Weights of a small image classifier: width 160.
Rows from block 7, named by matrix and row number. Rows with one number belong to one attention dimension. Each number is 500 + 50 x the weight over its row's rms, rounded and kept within 0 to 999. All counts start at 0. Numbers have three digits each. After the name is the row's rms in percent of the matrix's.
# q: attention query, key and value (stacked) (model.blocks.7.attn.qkv.weight, 384x160, the q third), inputs 0-159
# k: attention query, key and value (stacked) (model.blocks.7.attn.qkv.weight, 384x160, the k third), inputs 0-159
q.57 091:428517432506464416452381498528621464491513530465519517472433565482438530447471493517559534515557428558532438448464453446590569531443508462540575504495462563540509556465635475568485463488597485446575532582521444431459465516574467475572459536563483500552538504520512471415500500437481525554541456515478405475583608452440594545556483437418493492505495512517518462517485491384533468455491486528481547553430515497527560452472451496451418548501433537494477429615474479450507526595508502
k.57 091:508494393432456456443371457543537590551549504463506496415505559526489538505551613507505538568463394552531500482564453421506533462483544421498487511441451496538544467484625477557518530491503500494579650537486470537545389468569499517544472434484519390552445512540597476494582551450509467514520570559519565480534457558447472522575402383563564516445514487436497448512450467547564514477523506541522572502474499501454541396482505484493446461545484563496502537470423526543529482531510465
q.58 105:466518472462529439556499404565501489565515516563526500527534479440589443465489562476460484459456458438486495455535562478581467460457486548514500459548539399482453534621529452465412512600412619434472395530577463486556520505474467542439501448476476467470450559506424546563410460435545509436527532531556524513525481468459467403405484484517505472478528516494522471509499523468485523537575548473440549512450529534448504578552640603544572501418564451545558514455587535539602468551460503
k.58 095:571525549496502422492508585431595532507464504546455533473561437430493429562435471585530466523482529515467398453464519531537576526459402534630514485547464481490494478547554452555466497443427517495482480533498453380453430388492527523397488523467447526524461499498480572503559434448540559513483502610506465470523514420477600483509532460586448574489588443465588598506466406490487432574484466533558400525464520513519465579509478467518506529528485446579505451494500463521438527495431580
q.59 089:433445478467485547423558486436486467518480528489529476487495418458431498397443525557417412524492566437579554423598428482443415558548496505538421465442438423531475497545491486503519499427471525619427442569575484462505538492531533577538493475474522476528461543510482496579373514539522503550492474463550553536432501457505448503522543558432526477549539449418447540460528491516440568549558427483453525560528556559435432564504519585467476566509573512528478479602433502432594484530588449
k.59 091:487494419476508476471488554453528481513478550438475498580459465514390425454576507562519437487537555473491579482476445526439485479494451519592487496538398476460529463440478442527588545465478521628418517564468593383405464460501542484551481547516471557493372514569514552468507437444446491434520493434414605481474476504557501496541477503505473499512529426483539549469541456520512548517567507589382514538505558551559513537541530487556590522544600480541492369504496530419444540517447533
q.60 088:449414519560496585603539513482435470448468546493441544525472466519490551499585437441381508508487567457462484458472551495542506519426478560484483450449506573442546492475383467389501480554423483499482416450455496571533575529444603478487480434492533469470565539455522490478444581469472393553558464473515469542460506559473457603451571493546520535539554533487477437558477564517499665589515555478536456415483587440506426488564514524495531402468505549481508531484445544504470521445548488
k.60 086:442541511520509483505459565526524572459481434530440500459484454562521579463567509574508520506481602479512426515440468622540489573511570627512512460535501419389479499491544466451553563452448498495439398488372554468598458452453494479419474519474531513523522522516543546500540500456425504448523407593452453505452565518423523486498635507500558452544504485425508538421485464483488520463513462526467415450447410447526630468509495562495534473531626464508526498505477523522555441476438494
q.61 107:589473445483532379563482558457464490505585541397528539452532461412583504500448441479404443525509548481461480567534597456594522493527478501542547511552499560390537445571513472475479545552510428510430496537535472538515488501501483450446510628480458496521484515464534528439441445564479423503567416510464532513601412529603576503490499564469481583518473437392430455513449402487484465555492512558461465528546520544489493494417627512505518565549440504485475539557424557458498504484498483
k.61 110:576586482524514434509494459535484478485454477493488537494515493549542515478456442538499385553528562502413409449529532497426567548575483514485487546469544577441414560570487480513477460557533546376521499466495541455516454437534399474412600491491509534538534451502564463398531501531426516473513415548497535558569466467556471459517514584486491501508445423369520534570506473465478548503459498534474524469580456534519515613500464476553360535581463499424556519518532443389606533513509450
q.62 080:593494421457474551524485451462515486571539504486454466487558421353550479493541452488411473426627487500523506542600580587471515463529484445510489449505538518516531446533493495455541490572429523491448533551549439443500578453563551480418595520481528538540457464448483496518507554552499477575427515471478442445508373486547549509544451504492503549555565558486403494501539459437494574573443473533464567579542573585371542492477614558503478546495445461535471532581493544504525509473510543
k.62 078:562605525551475492617523478512504511509556488500457433518542448490411469502554433482536466428546447520545411400436495475555544568596413466567507451499539564495493483486537553564531452480525475543452470523521599489465486526509460454542449529464478561551504402541458493496436395545458458491499494520457468428474376489457518528568455443399471457483582462423472547582523417472489500492458536465510437548544470567525486596496566535606534599512418463403441487548555511487567512478464545
q.63 096:485476556473482520436436582436524487457534571453484461434441471598506525520533592539491527525472613452495496556453538493449485489484484467599582492523513394560472443513513529483587641497490470549473429584558542573428579468545466491508467480496501494511442549512445495483474514519466514567504477478444504514491464434529450525455522568487490558439488409512475482410516451445445503604473438498522490468504433457609584441500577484561627378542477613558434533491540514497425567487497467
k.63 098:468432514457504472528553522508496494454510460468477507447524514580494502525491389403525456488512605432502484608565555384453530509491524506526498492539428414490456515450519597492551512449501563574538533544514602543469499445484492363512540548523491513490489453465477423466434485497392467581502484526520572666605529541532538530584586523401499524525448495509480494424513508559536531576530444430440466411497488500544444495546499443534549474443465523484428500592520467455503571488535413
q.64 107:433578466490475389523472511569590542596492497472453514537456529422587510560467480545523532425533400487461462483501420560495525499516457528565449473561481439423528459495576524485535482530500524483538434520468537453495390470547504553474511466499546605450580508565584549472483425414472473424447475510458487412470522433426566555594468525396470419515523474596532552490515510497431472529445577547496500481463569577462509520462496539481512568563467558607380468499519478484533463573446551
k.64 101:550503517532486468394510431564538453497367499492447454459575567485471490528473464531584507514526509541537540484571532468501533539596529486539532497480511496503437461434547548625444542465582545444589476491491573386470430421564465562530495526511438429497504500414484526485498486447465568529483515590510494519539503442518476540593543447496522477553491519474620488490536423498461599432469420479559521513583420459445447528551514501461470480454491414581563567511447460443410398432523551
q.65 079:497474499470524477490446524475527515485482493418500533478498477481517500521450591373514498447556464520577447559515508502530461404501573481535565431472568483466611566598531460529478542492431454481575519502412520450566588514533500501467488547458546495344508495488496546576482496512508497451477480518565591475534418483508516420463544536587490530407520561478546520599629505518547486449514530556402456550417553449586487598429418506461553566553520471460506441462509474417510445504418459
k.65 081:501459450498598597477545451522536540559522462502452468652560541517451542574507441548440501516503428516458539582630559522634522445457561515427425485481534401586478462442500513553546410479538479562516494520504581502493462466592553493427480449516494510465567426520492525419492506458522491614429492526498452447467471542448543568507492451511497457506521536539493498447476497537373595460548506515424471459475471479532518511450510503494446539438420516565481434584564483559448523422535475
q.66 107:562516503503617534437558460471560536553492433441427478434564517517489491564413491520495535525490482622531541583441537533488500439550557498494555488537477529432537567514542568589519574530517490523344566590444576400467433450528511530393539527488502547512488513610506546604485504573551391528455448534486512517539495430530572464503539488532479567505511537518490473443491474528493423482528479444408400583467489487437480500487507554442539509555500494542532594447481499473476415486490412
k.66 112:518479438465499458467468490510481590526432650515478567554543514424441431442493511511382478512450610400510483479549463421562521472382530507466506555462580477514484437483473435478541490484561559605508477502496526566446522443557472556498531495528566528534541540475457550420523447496506551569403533468519494465406521506546582531484522484529562455542499520526427517542435427478401562534568474615569506437523430491501565558468511545483558524493484490573453472502572487543362479465496513
q.67 089:523494453603456554519414501471535559526520447457576513539436454533540376467589570469578463548546461512526526490482414384496538493560558456534566460529537549437548575420561448441467462536543521486585458542514525504513513522467516435562482479529462498475496369448575522407503445516501453459564519479431482441498548520548527486556449393484511482355521532452441480522480511505457582452557474434458546473477511533405528439510562551611497477409513464424456503547485478522461548493448557
k.67 099:443566416568399463600551469533474450573477529440551478551493519476522594473428503500465520411487433540485445394389529570641489459574518517473529534370508487478498493560551544533453514537537438383553437496529463532549462547458546442416514521513479520481524528427490437531436536465536506496554508552531521579565451418478452471447484531507543554506514491579471478511537446467509474461486558512539549442511532488463517536483578426523459473437589536453611465453527486370466531535526519
q.68 089:475638527583530440542512469458557445526586439507465542586483541456517535412471428507581501567430400546495462439529456484501464547512511537550534548439542506370477386537437547552470447501555413507535449431518509480544558512588568454563456464483482544511536418604559458490588451444535441515446475500532491490543483475503477562455507427539466585587477443531584525517465472502498498468447521610551484493503566515458516444438449467458432481453467456397519422427543496517466516502519487
k.68 092:443431468538538513510510419590451603404438520523520480421502460580519474525463489505551450468520458492529466528453572453514551496467495477521565488498433550552557525559508496444497386468515594499549548528504480476490456473561516513483552489606525404493437503442491502475516518468476462526515543538393571607533632460455514433499459520480447481571422439449512454456548520655447476566469434488553514452460442437442457518513501503435484550545470473660437493527493473562585535448535534
q.69 090:530594498436479523525483471422526485474491564476515567405404489461587497434521583496466451544510542534462416435456528542497554458526530586558509447457581526443468587517486456459504517479453505567515346500557471477515616486445602479423458524546462594417421523505497538528548486485446496426545463583498488578475449492451474504471490545396522454438562466504430486508519546409435578435467594527456528484551476471509449542481525571498555505468536541453493457414511463489534596537576518
k.69 090:562477426544524504470447550547534531565428471483578508395485440557469489495483516522458441459535530663498502452493453509537465559553450484444482494472556605419537491471547399554507488437432510464578560492464514474601495529434537498463453548564558430487509379520573481445514515466513517476516437550463464629551514415387533520511459556507512568534559425560487560492468430520484492374495522498509448455458476522539477458514425439485411462499537540414586494538446539499488534458547451
q.70 086:499461441491510396492470524488496592517489456530545576436549479477531509511493422550487500517579443493440407503429525510514523384536473493513402513581584405496516507558470462453393447556449410475449391506446408455532477521501576562466547447566457618486517444548522547498461425522535561519446439459435530471411517506493553491437421568465467451474589517536495562504478563453473468479523545498551424485441480515476484542488513608476522575495532497524439459606531432508526487574419552
k.70 087:519571462542450442458531452543574448509489405546521403541561472572508544493454527499495497448645567487602474443503485462555486494576533473491424575438563510520472532561584551499527557528574593560559511510375583516470464458509438491482536524474496478520505457503495492482467408491533484402480530532552443533534629514520473493518454538529523514555451450458568486508510555478382500463449473517578512459470415378542428491466457486438493571502504470515634567560523491437495463469442474
q.71 094:529497573541556487451457520559503528632504537539418481525604519499518453493526611471477473515437487522514441559463509495563539420472445490437531457547535415405454473434525532417502520516489522473511522513600465583507479397543451549510519478484572583432576514473564481560425551541510507447415555520491518525519545476454519384517535491439534480477506557574437510497456466514554521514553499512525608468555451453556527446410472522438516480543494633657463543492575499541525429554476466
k.71 103:513471510443436488517521487455497554467433514590433545474506435486502528578486545538488539563479538510494592506401492487498490615491495486429452516504514475530467524487513560492522477546491480537529396499554492410454461531531543497447559395501498476578505575499428529516596524505447508588497477515469442495482407466503617507522490344499557515440499498412523515492486439510457493485478311447568400567540480542497493588575510463550563484488503400506504469505552415460394568529461552
q.72 090:406566601521408570474427455493585489569545442593482437427490497499567586471498487431504537452511565535623478448394553470484547579485508548553589633447515571427528513524427504547467504517522548512493521470511502487474510520480516475458447351462504582499542443428493445463472450504485584455544465591536474450475450513505527447548553612482546539540490384442501456502489474524510497509528461516579581557523496476507456472496470594434544480539435490458504520537565462465489550467502482
k.72 097:519544488568459461408601551433504515526511522483505463542430538499498435450473567509519535500437494576418593563567442566552448439557442554422572503535402543558454489416559466528552470509512404403491497473578415445479474429518455522500568565531503470516430456528524500540620485549451512494509433506475479561482464413524591622443414454463585538535460545477479521505413421456547467563451476557508541458478496527517461520459532540509479488428496505504433419514494556533533543546597507
q.73 098:446591543661461423490524495556488535569508452539476492584450550497533519471483430601493555557457473451409493509604464502491584509481442518575528502519420486457453493474450512556430394475524433472495505437607491402534503490511471462509441516496480595575471439528543506453449497462536533534516507436464540462434511487450541587465513484531430487567503409449558526529476579502494456533477510580454532521532509599525582423476481627559460485514463421558424536525471510503450519603463504
k.73 101:470463556456536449488532443519551466484429521554477510486524531513543428569444517437514498493500485544592499516407457409445568470472469484540526538412483570572605563542543543521559476605513543400614590495441513472435398402541451411522543513472519465496468544416553451517532465615420489473557554553488462478524431501473451395576534478496483538482405535463550423488531517503453528513414571488568580493450479523494411484471500486449510571500524514542520571574440521450483440517528503
q.74 097:552496520476483511492464460498499455508466474584552479561554443516493588493535590486515610524580404532595445489541426572507487419501541480469453466457472431546478505527452520519580439581553497502558402566497433516581553500545549567439532525550540564527496565593534562468454476411457501498501574513469544427477421455511455447479393440526400467479477406457578488484465526550407512444507476401441518457493464563529557558494483578465441568476548502587451491458528472468583452464452523
k.74 096:519558512420531488511531568625483473524362527410494554429556510476484496553449445451480415517631393519457518528512521496586454409534527495508475537514499450449492581511473557525529444459596582449522499432482490441444426508471409454424502443528520540505486542506507481455472398441493528459484542581563522460590463504517406531465491496477585417605539486526510484548527413549465566457480491517542521493569500508512429504566484449484465463548548476511605553595503548474512434570536510
q.75 105:552453521506523394531590489556519523625534560477447462519540554489502489430461591551564517543476455393465550516561527500507504446440444518532460432567489550502462527585514481465525435514550504550500445544494533467441433435485562420478567544507559578451520555498439481472452434402467480566458488546504462516539340471517471464471524556486448481522508526509490505567505505555520525521542430541512495460436639523492600547404462543436537504477482507600462563532576521547569457520367494
k.75 112:547536595468502637486513486468521402566433464454456500427530419487537399540483469412461470482540516488577447463526563482524471532566433468461546545527513524508522586472485495501504530573511402510539581444535536551516539428573538484475543532515461587568489424448427507552492462559424505540460465638549519518489436485459558512522530388467517488461453466443460502530503442454429547490461371442521462587557411522509474484485533544456545601431489523514494590474612479501480446516497497
q.76 091:477538413594463488502524533404435523408537521496502460472451501567442548463479413503566506611550481457544514578535564503429463551530450446542457439471438510562494403403481439547520448463569489550541491476622508514436542519477452429536556518609491457580499480536468457473491524540504471532540511464485469564505581501518456551427434460579454570552520395473484455489483467581501509568479426474488502486610476468541574415549487525556412472562507444465496535581474508547430598512537469
k.76 099:467498535422550484558496515465507531473480517502578539435423509448511508477423488558503583576547520494517438414477496457489518437424482537563570503467471525451549589453455392490451554576437485502503588487439449546453577585417479484473443506554498557522484514554533538540560532540557442474551559439523574460439468477532422379461429526530433494619464368514463481508483581458552475554415586474517564522478520529464495566467445520450499578579515512431497520474441534489585492591553517